From a checkpoint of a small image classifier.
Model: 15M parameters, 24-pixel images, arch mlp, norm layernorm, activation gelu.
Training: soap at rate 0.002, 40000 steps, batches of 256, held-out accuracy 88%.
Rows from block 3 of a small image classifier, named by matrix and row number. Rows with one number belong to one neuron. Each number is 500 + 40 x the weight over its row's rms, rounded and kept within 0 to 999. All counts start at 0. Numbers have three digits each.
After each neuron's rows are labels from the 100 images, of 14848, where the neuron reaches its highest value: "strongest on" is what is common among them. Only what is clearly more common there than usual is listed. The data: coloured fractals of 300 iterated function systems on busy backdrops.
# fc1: MLP up (model.blocks.3.mlp.fc1.weight, 1536x384), inputs 192-255
# fc2: MLP down (model.blocks.3.mlp.fc2.weight, 384x1536, transposed), outputs 192-255

fc1.660:492562488469439485470488505463578494455395497547545481525517541568534555476490559484548478568483525439447524434530476552540521469468505506496548557514545443431515473452445432497513475440494485
fc2.660:506460528482547523542489481456575519509428524528463449498458506545566453460576537518500456474493523489505438477435419549500427506541462535556421498442476478446545472519480474444507509411429560
strongest on: sparse

fc1.230:486569515501489465514483577468482499450497500432525508500519514554628453560523501418492574522494393611515517452476469500541511554456471502517509485491499519474510487489468507482560540561479504
fc2.230:491553506550507510499470533491467427455518465431517417527519552485480511490490486501462525525559474451460484518504541518470524481496481509475445503478534550487508497494502517519516469495503588
strongest on: sparse; grey

fc1.98:566461525567521489508555580462562426476514527468542529447512493550497487554454542557463463510544580384521452446483583484605467486453559429522563474442518471521503447470407446454513548489509524
fc2.98:552493528520513556481425485516472484565480480461426497539455503530505515564517497510526500504501555520511544455418541477457506432411497504427544458501520551552540476581515498537520474461464447
strongest on: sparse

fc1.337:572499525486538491475463428479472470601493461462504590491531466551561510506550509567428538495502488538515514486491496570468457511520424521575498525484465528485441505564515524507496477479520461
fc2.337:469535458501524517504471510462526511616499571476538453544441508488440539440540518517443551433507406533493395519483512487595483572516480541461483497474492520503490511499476489519489505483477504
strongest on: orange

fc1.174:538549501501526523547508502499525540505504493527503386507513582525442468463523491510447490494517464511437499554566485487545502459545552467513521521475447492531507513440482466472494501405430511
fc2.174:521512472486543556508490501502479440438482409417490428505503483427507459547461435502494549452524504544499494507498534483527502434526558581506454544512481471535497514516549519548486488521456456
strongest on: grey

fc1.31:483469482503442585559568555428516518507475488468533514511505536527483453509563524537529511547511505451573413526594526532527591502512476523527538435458460515488508458546520479453490431497548567
fc2.31:478438480512473474542518528459454487494543538426532556451438517588545466570467433531471463521530505467515418450520469489464449570520446461491503497487524487505468479549421503426534508520543540
strongest on: orange

fc1.437:515466562525570504471541455518542510595556532476495463507555561509411511492580544425456516433550531522453463460506490437452472539503450524397446491540493482563456467500481520531548499506541467
fc2.437:448600554508537504437453425559532465597531528447531570473451517441517464459480462515468489519531516507392553554505420496441497493501486515516561532400441516509486482415483479545487476574552479
strongest on: white

fc1.39:499503463483529525490519544467519563524444478531405541493480476498474523481499405520468451476541551566406459531541488529510489465453474465540429539499523455542481443416500507460472533478489447
fc2.39:508484518538522529469613511570476497628535484472554462568509459556478485502495465456474456464465463531533478449502578439483465494524557423603479495564501492463464502523462467558525522476524501
strongest on: sparse

fc1.658:476546528535519542535527469494501471511489573559571559512536473460529522534455539518503439543432491475523514477564555499444499513466513413430537517511477495533534464504475457401427519528433524
fc2.658:512489508461483513568546495417441465466552526568433481522464428379455508458505588469438528546568494527482489469504460520526473511499409432461522520523618501586452483464495481463443476516487432
strongest on: white; pink

fc1.203:546538490492509472391470529499489453477478511522519494478515478526439609477470514598504540450423544504491501512520512521581533505531488526538559505439561423496524568582518552476446523473488454
fc2.203:538531513533476520549518380548510509462552540531490458568440504479510533486519398509521527530463534504538474561495574503484511533516452491417487483482444550508526582462513560430493543494485526
strongest on: grey

fc1.217:561515475466535418477538512523516581525550530532427481488546471489494544562510459456524480564502541475520419483480421525454555536527511458462479498413471564427533528439566555548479529459466484
fc2.217:552426468474480435461442430501486505502472543490506482539451539472480501489352480488450529505463541474482528545468441538469455432470461618483482474508437456534505535404587524514490516500489505
strongest on: sparse

fc1.78:518452364492507579423516458492493474465523506506497496505503485438451513518474490420406484444496533469497527456446511457495460478544450425469448436558469455497526482501528517499447551483479522
fc2.78:488500463499500509447520576503617529490571527455516434531494509553485546490450488447495523466470404476476549485513517450501491467555502478484424403562482477503489456510476502538513568545521551
strongest on: orange; yellow

fc1.272:438450521505559507461460526448517501543483497527556497479558476484494472507423472515517495522513483498493523512500426559515470510461514494553445522477499458490563588454546499429541530533450474
fc2.272:470456568562483551517534561543582479479483450497470506536508500527473531491460507487538499552546490521485562474545537444495454474495493530455487544469581490483462511540514437536495489516465467
strongest on: dense

fc1.292:508486445465472529484524457517516504479410410500492512435495506544521482492509498496537507546442452475476548531453500535550497466512551481456492419520543535516502478474469477545415454465502474
fc2.292:509532526510502416513488469486494460497394519496522542481478458528508501513450502444509533512503452546457454545439502506488431570475503512511579520476539521445468490511536476468448522466525513
strongest on: dense

fc1.618:547554502480455498541523532505491508535439486506496448476521507467477505529540531545519465496464482465468533468489501539489468532501484494548407521509503554486534516582532477548509460537475550
fc2.618:484455523513542477507453469454602481437569490503539499544484527485511456509536524490538496537526525472507493463469583482482498517530560485493496508454524501553498517558529417539453497433565510
strongest on: dense

fc1.698:527459493478472423467514504503517552624492537464456525475579547506444555498491507457431499503545505427476500494497466488480521554487500500457467440525501569527543553471578502525471512515485535
fc2.698:562438494454499493499492499493585474504502456494527483517482452585487510499471470521494437497470465489488458519540554423620496555472479502457489430487465494513590544402550480533516420563509465
strongest on: sparse